Rows from block 3 of a small self-supervised audio encoder (BEST-RQ), named by matrix and row number. Rows with one number belong to one channel. Each number is 128 + 32 x the weight over its row's rms, rounded and kept within 0 to 255. All counts start at 0. Numbers have three digits each.
After each channel's rows are labels from the 100 clips, of 14976, where the channel reaches its highest value: "peak on" is the class under the peak; "strongest on" is what is common among them. Only what is clearly more common there than usual is listed. The data: short made-up English sentences, spoken by a formant synthesiser in many voices. In brackets: how many of the 100.
# convs0: expand pointwise conv (model.blocks.3.convs.0.weight, 768x192x1), inputs 0-95
# convs1: depthwise width-5 conv, stride 2 (model.blocks.3.convs.1.weight, 768x1x5), a 5 kernel
# convs2: project pointwise conv (model.blocks.3.convs.2.weight, 240x768x1, transposed), outputs 0-119

convs0.686:127182068131111074119093124117183089147085128153193161164115181139129113094201148085132148167054091123151112157102132090112095106140131099163100118088102107122129108161159134125136112103166160105142127123194138118153133138153181189118160153142123121095123150147105131138126129095123086148
convs1.686:168097104172132
convs2.686:086065096092106121069162136105118188152110144136088165118170061074100112153169127101089094155061157185142162106132102139096189122134113166149110127183154110159094223185134096097116088114098108127073168067170203129092129193131151073104111032146148124122168123111105151060137100117148111147095126174114151081115102107110106103088169091125078072132157132112105103
peak on: /p/ (53); /t/ (28)
strongest on: /p/ (64); clipping (41)

convs0.740:121039135158118093149167169162077126151105089088128142099098141150145123113129082132094125136098092189140167159091086122125144082139100098179113068106106141126121093108179104165100172062052159126113099161139136066098112144112166050113115104123089158143147100154095144055108127181124124161
convs1.740:121125116196111
convs2.740:145120100141090136176118135168154131170230161114127110112093154142112086126115058101098117126164137164146150170104127087178141155122109114200178131132096112176159117125119167153109161117149136129159173151062078128121091156111134168120100167145102169153125144111158099147162117097117113141121116123126120110107140144118102128138093120099133164232126118094172185
peak on: silence (81)
strongest on: pink noise (48); clipping (41); white noise (32)

convs0.169:090139087075138047085065053131048132130112133112161122118133099138159136102125137106105076106098110170136110135163130106100116126193121109089111120129081109078123068128129093165132137120154073076132174143156106073143109054138145142091127125132141121105162196146089110162101131151116146126
convs1.169:103160120183109
convs2.169:086125095136083100118117190113163166131090167100118088126118091128127123197091079164156080119139130126145143105103191148132100082152138136152106205142125180071143202138184114126105169112101131153161117135086096178119106127163129102121189101116099149092128114140121105131113103124136156098123124123064140095145110119167131134123197172142116185141148137141199078
peak on: /p/ (49)
strongest on: /p/ (63); mains hum (61); sentence kind: request (42); "please" (32)

convs0.452:122137184137135095062095157114172107161135162118163080123144141092130125139116134087255122116117109109227101094124172120127126082141069167155167135167173108219093163138115155164132114157157069130124111148103149142096172178125200120134124124097087098133109181114098153124154171154120108138
convs1.452:136109187110098
convs2.452:124072110102063043118135134139114112174114135089095106091094114159115117162089110099072105044077138165094151141102154152160123121117159098111157130147147138172082159109143139147134131119124173137133134149121090206140116083105155205096115127170094105172053123100103114159138107128114137110031099156164153207146117113061111114103092166120124178148132124093167130
peak on: /p/ (37)
strongest on: muffled (low-pass) (29); mains hum (28)

convs0.49:132104209183109124108140141137159132126117120101142080176158142082085161129110126099193139060139169149125120132151181155118096121137067142127183079157148127157146145144107183158081162118124153138144134190133133105144172169100159123180158105127123149116105180114157134067073166128096117108
convs1.49:107111098170170
convs2.49:121134106126103117135138094091198161099113155146133142075154112084096121171075164121114131098125114092125132152093110151126145183138163151152168119176120082151089088152137174112208112132181083155083119057126166082190035106115123148092165097118159175162114107071112126145082140165154155058106142115111080086127108138092085052132100157187115137106154113123123142
peak on: /ɔ/ (36)
strongest on: /ɔ/ (46)

convs0.141:136162152094094165077153154188164112108093121137145154134117105125154124138125103112149116123109039128131134118148119185206067105031057135056110119154120144144167174134152147115084172178093116104058160171059096037136112171079145087132216199144109093154120089107112117133142117167103149105
convs1.141:103124140161185
convs2.141:114137107140128151121088125141176127105100117121112159124051121165066134182078124143143119084136083114133101123119062099160097123059133151168127128145110096178152108125124129119119122112112137179173103133099103125112122151122161132137234109120153110166116083123186151151140115105167158185159079111139131134072124135126155189078144128155144126132146148152091190
peak on: /z/ (72)
strongest on: /z/ (86); muffled (low-pass) (54); "his" (35)

convs0.725:192087162075181134155157131109054203128143094136139150142119076154141139139150146211116105195170124116112119147122101128153126107153123129123130160079136162084209089148156088127123150153207150109108142171142109107153112078135108122186187145167143188135110121110074125142125130151116141103
convs1.725:113085154105171
convs2.725:167129180132114099079134070158098120089162105113125082147106103128188111142096086127133077129166126137187086125137182142108144137083105092134093125155111156073156153127124111185148207152162026197082104121112082138105117057096137112087066126130208163064138129126112120117132165108093085159156091143146101057148175154135113143108121148123066147134158131093135115
peak on: silence (100)
strongest on: rumble (38); clipping (36); pink noise (34)

convs0.694:125133110075106151104125169141119162079145102093148098162088095104103143048086169113145188105158179136114093186255131130112128166136125136128131090066090163151115153077096134132141131154086113102120137162110107111133068119122132110101060137139136134122135093106149041145096157124143137143
convs1.694:128156129138193
convs2.694:103193129116179176136142124068193109158104078112111168113158109137098214116156140139129141152147105087138127098132115173090113154169094138132082111131155122139194049166070129134144093167116126104097080112107107088121134125140105123131164155107138105198125153104169137129076138185146141078160179130113138140080104112111105160104116121112136096077024122143093120
peak on: silence (90)
strongest on: voice: deep voice (67); "our" (36); muffled (low-pass) (32)

convs0.542:143183240093088072105099123190148112131143145098131127138088134167098155126080122122155127117125133122151122118140163124142092119103066121160164138147132140166167136102073180143155088172151170117096129124112153152091138155090159105181142136147121133142080185148094093061078083169094129154
convs1.542:117125190131094
convs2.542:094156140141098090084094138083169138113104110138138137074160133131075102176060096142093107121145146107124207132085100145098075106108105114116123149137118135093126121065117188148172051113212193140123093119142142115175119108103127139096201127104140158146135084104116093155086149155117132097066071146103139111160160147134127063105145181130153182113173135126154127
peak on: /z/ (84)
strongest on: /z/ (99); voice: high voice (69)

convs0.393:111156138114099145126183096153165162158145146191130125115129179092078179098125182134072166131164165093066121086123162168126104186102195111094110129115155078083142153095125111086134070095155152127157186081128108153122127126111034169143134159084122171106195047122175123137190127091158148078
convs1.393:102079089135105
convs2.393:144099173158123100050089111169064102143140149103135123107086102168155193145101093132118096094096157150085078175116157146140119118125173105093132129134167122162157147112099079156079138106110166152122134124063067158083120039075078183117127140094140113122050149147111047167103131056128102140094119131148109136143121101083126171087101153161079168100102125111161150
peak on: silence (85)
strongest on: clipping (31); pink noise (30)

convs0.99:157142092120172136157156157137123151124122174074156089157123104176176185155094076114120170144119117169141185189192073150110163116137077099112139107067101121150130117124147070150127122141116160137104146200120158109175092108139098127123180123215118133139135108113131115120169145085151130094
convs1.99:101134145176170
convs2.99:136119198145148133140143135157064165117162154112138106149138076147140132072131127142156046158111209116107138172113177144117128111116142151121079180148050135132103172176193144085076080097106130122072150148092100167073109093084095175104142132116129129113149147151107118120132126115141143133167121112101141121184173078143149125154166099083129111124114062091102144
peak on: /oʊ/ (36); /u/ (35)
strongest on: voice: child-like voice (78); /oʊ/ (57); /u/ (52)

convs0.224:128080130071190164138110143144124155101137131095123154100126040121096182169204111130089043118177104129194118129140077114111116155171115118187166143140137184102171150103147123150146144204097177118113176174102106123172099097073099159120134141061074146163125136133137130109144131158146108109
convs1.224:174158124173137
convs2.224:153084166184097166126129169164151121104112141096124134191071119177136129156148124163163091101177073085161049089182122110202105125097159161092103175148110153158139164095207121172160188138123099085158110180116117161081101077147157085142121122122083130128067153108100132124122131089167184154147119105171120161101089140176134156152116139133057108148136162154149182
peak on: silence (100)
strongest on: clipping (67); pink noise (41)

convs0.585:083088168161120104124140095118060055127105136132108146061118144191196112168084154116162091079102086137158128101084099129113096140120143124099128110178141082174085157086164159083154152155138118098110169105083098089200180129162098074092115157139163109170166178160064145141167161190112171167
convs1.585:101087137077137
convs2.585:156114115126144188158158096085129164159157125112130126078173075040073128180136148147097118124124085117099120105098105162128114154161125138114100149109154119194122095194119140113144064089106085083137190092151156125116068076185125179127128079114140162213097199079141130122145089136129134140089163073058141124106131116080114155106105136130102121083089112094078107
peak on: /p/ (54)
strongest on: /p/ (71); sentence kind: request (43); "please" (41); "me" (27)

convs0.269:140207133157175148085104161147120109085061149107122119158084182130093125092141089085151140147110108166143159154136118185065148095168103168154123120187137075125152124141135175141134135136100134096184184215116113134139125080137163189099122127126067119132069111104139086123166119110133113126
convs1.269:125110123194109
convs2.269:135117166128132125148116123152098127118138118120099087186132112157098111174125104156088076189069160119168117098236082104094108106145121125219070180175108125138141169168140074127135097091138169072082168146130112138139116116181052174175170090150135112167135173108103134118133079138106149108063099076098131090125136131126132090124146133102154134135095142174093112
peak on: silence (99)
strongest on: pink noise (33)

convs0.551:162091194179148113166110168063106140134114138109162157117129145161134102125138141107197116115124158160121152138081150123100141088186132135142171115164053127136112109138102085128124134098123129157126109148129175165144134134184126180081116083162191183120107178143166158126147118138123151217
convs1.551:106105135179167
convs2.551:124181122110148072055151181130102112110110191141169112084183096176151111076133162118162140138121108147106086146162178123145182140192129091078134131165111120083080116125115123104177144187152121152068129120156137124140110091080116119161112131141177127101151136102133114131128140158066111150118171168164105104218094128129117049141122159141109117170175129092127091
peak on: /ɔ/ (64)
strongest on: /ɔ/ (70); /m/ (61); thin (high-pass) (40); "small" (30)

convs0.106:107060099136147137091104088139088077074109107127162112155131110119150096182126103107188155140120107124125083106145122136156067105084088181100158126146098134129126135192088112133105170141092066150106140166020129046125106145085116087124128141153096112152146101117094141153112140132142076123
convs1.106:150164105086160
convs2.106:169158128173116125180059083184134059137108142122108140155109136149132113123113114205161183096152099085130137089138146114175116094132112135121153147083119183122132121088146126135146136133155110175185096166123103091151109135161162166138125171088114103119106108133169135137104071107177178115169118115201136157129190111158140170093159110159156170121147135161122197
peak on: /z/ (53)
strongest on: quiet level (73)

convs0.612:056146139117137217109114119146070142104144145095086149163148192104135139102118138160155125117134161144148067142132159070100121135114121141146137112166140140132169123078077100113147164109081148103115134100093185116211120168063147094119088133081161160132110137137146159110137134138099128155
convs1.612:155115141167078
convs2.612:152168109158134136157113075118158144116159129173092157130139118073175101100113108137166126145143117150122135088098122133131113158149158134159112118084108058132149112142168146092149152130181074133119100112064101094177133086100116166109160086142156121135098114157126152159104181114175136114143145134112104121125165114117136084125128059176168095147151106094123182
peak on: /p/ (79)
strongest on: /p/ (86); /ʌ/ (34); thin (high-pass) (30)

convs0.19:136139115160086129096117098150123125133116127087105154146129187149100127134088127110106111079142168127132138160194138122084108138114092143177092087169134118178083118091134214097097147108090193132126172182101127121206135157091114100129124128112223113155096183154097172108098106125139149153
convs1.19:087116128172165
convs2.19:153169144137149144143105046065161128143099148142141129121164166118151160146161119131129153164143126117128127117121140151112088156142146125183116118108165100138190092133103150065123095099123089140124142093121129070158115184124096183163108111133087162119149142154123108106109124106178163031146157124123132130107097094129153148153145076133096136083101102100119125
peak on: /oʊ/ (28); /ɔ/ (26)
strongest on: voice: low voice (78)

convs0.702:083110143161139109143114135148086085192109144152132105118140129178160113143091120095132120091089091134128137117066134087170121131117132113135193107110133141144138119137149051111094151126151180108104138127127168120079156204134101112124255139157145114114135110132094109089140130152162138145
convs1.702:105125157185150
convs2.702:126083094153078068048090153119111187074123133111115094074144105148147148115090082106105109107115191118124104150129171142109124106135140133110123136130086156082089169115150094190111180137112131189140101176140156168157121157123158088144165130145122155094122090106071107071055169147109107188072119242136142172169150142125123116125165126129069157111185191130147097
peak on: /ɔ/ (58)
strongest on: /ɔ/ (72); voice: child-like voice (61); "lost" (34)

convs0.259:103114146133066250146158108107125112116159096154143123108124144015204121110140132137193135126129084112110120039109174129143131099084098135134109087136162173117138166090119130122200144132144129179111141128128119108111135141064104129156096142126070137092132182150080115158149117119147118174
convs1.259:125176149115175
convs2.259:120091114114145165106106093143147109082088083091156148122135059113093076176116145091194115094120124123102105137094132131146152072101091082157112117114083155106133132178142167123190104140122128165132107134161162108096031153181126066112164071124156161156082143092172203127144082105127153157120161108190191117146173133157123137080133151146106126103171123176078092
peak on: /z/ (27)
strongest on: voice: child-like voice (90); thin (high-pass) (29)

convs0.28:135179132110107098080163104140098102144098142146121150068180173154184128095104135059104106172089045084092189135102163084179076103085136111097108097096166127148130066113139123078099113131184122117117126112102127126093143122114105137138137199122149047137133128141075102153144134134144129169
convs1.28:108107097144183
convs2.28:115163107129186126133085090079101063135136171105144181180127136128178125099100119140152154134092161077148144125127135106139051140172142124138137100114142166171210064111184167084115117133116102115106055129170154077128098226117097146154117172111084104098136090142104117128141084125195189117195132158144137129130144113109192104187158112133121140154125090159180165
peak on: /z/ (45); /ɪ/ (27)
strongest on: /z/ (86); "his" (40); "was" (30)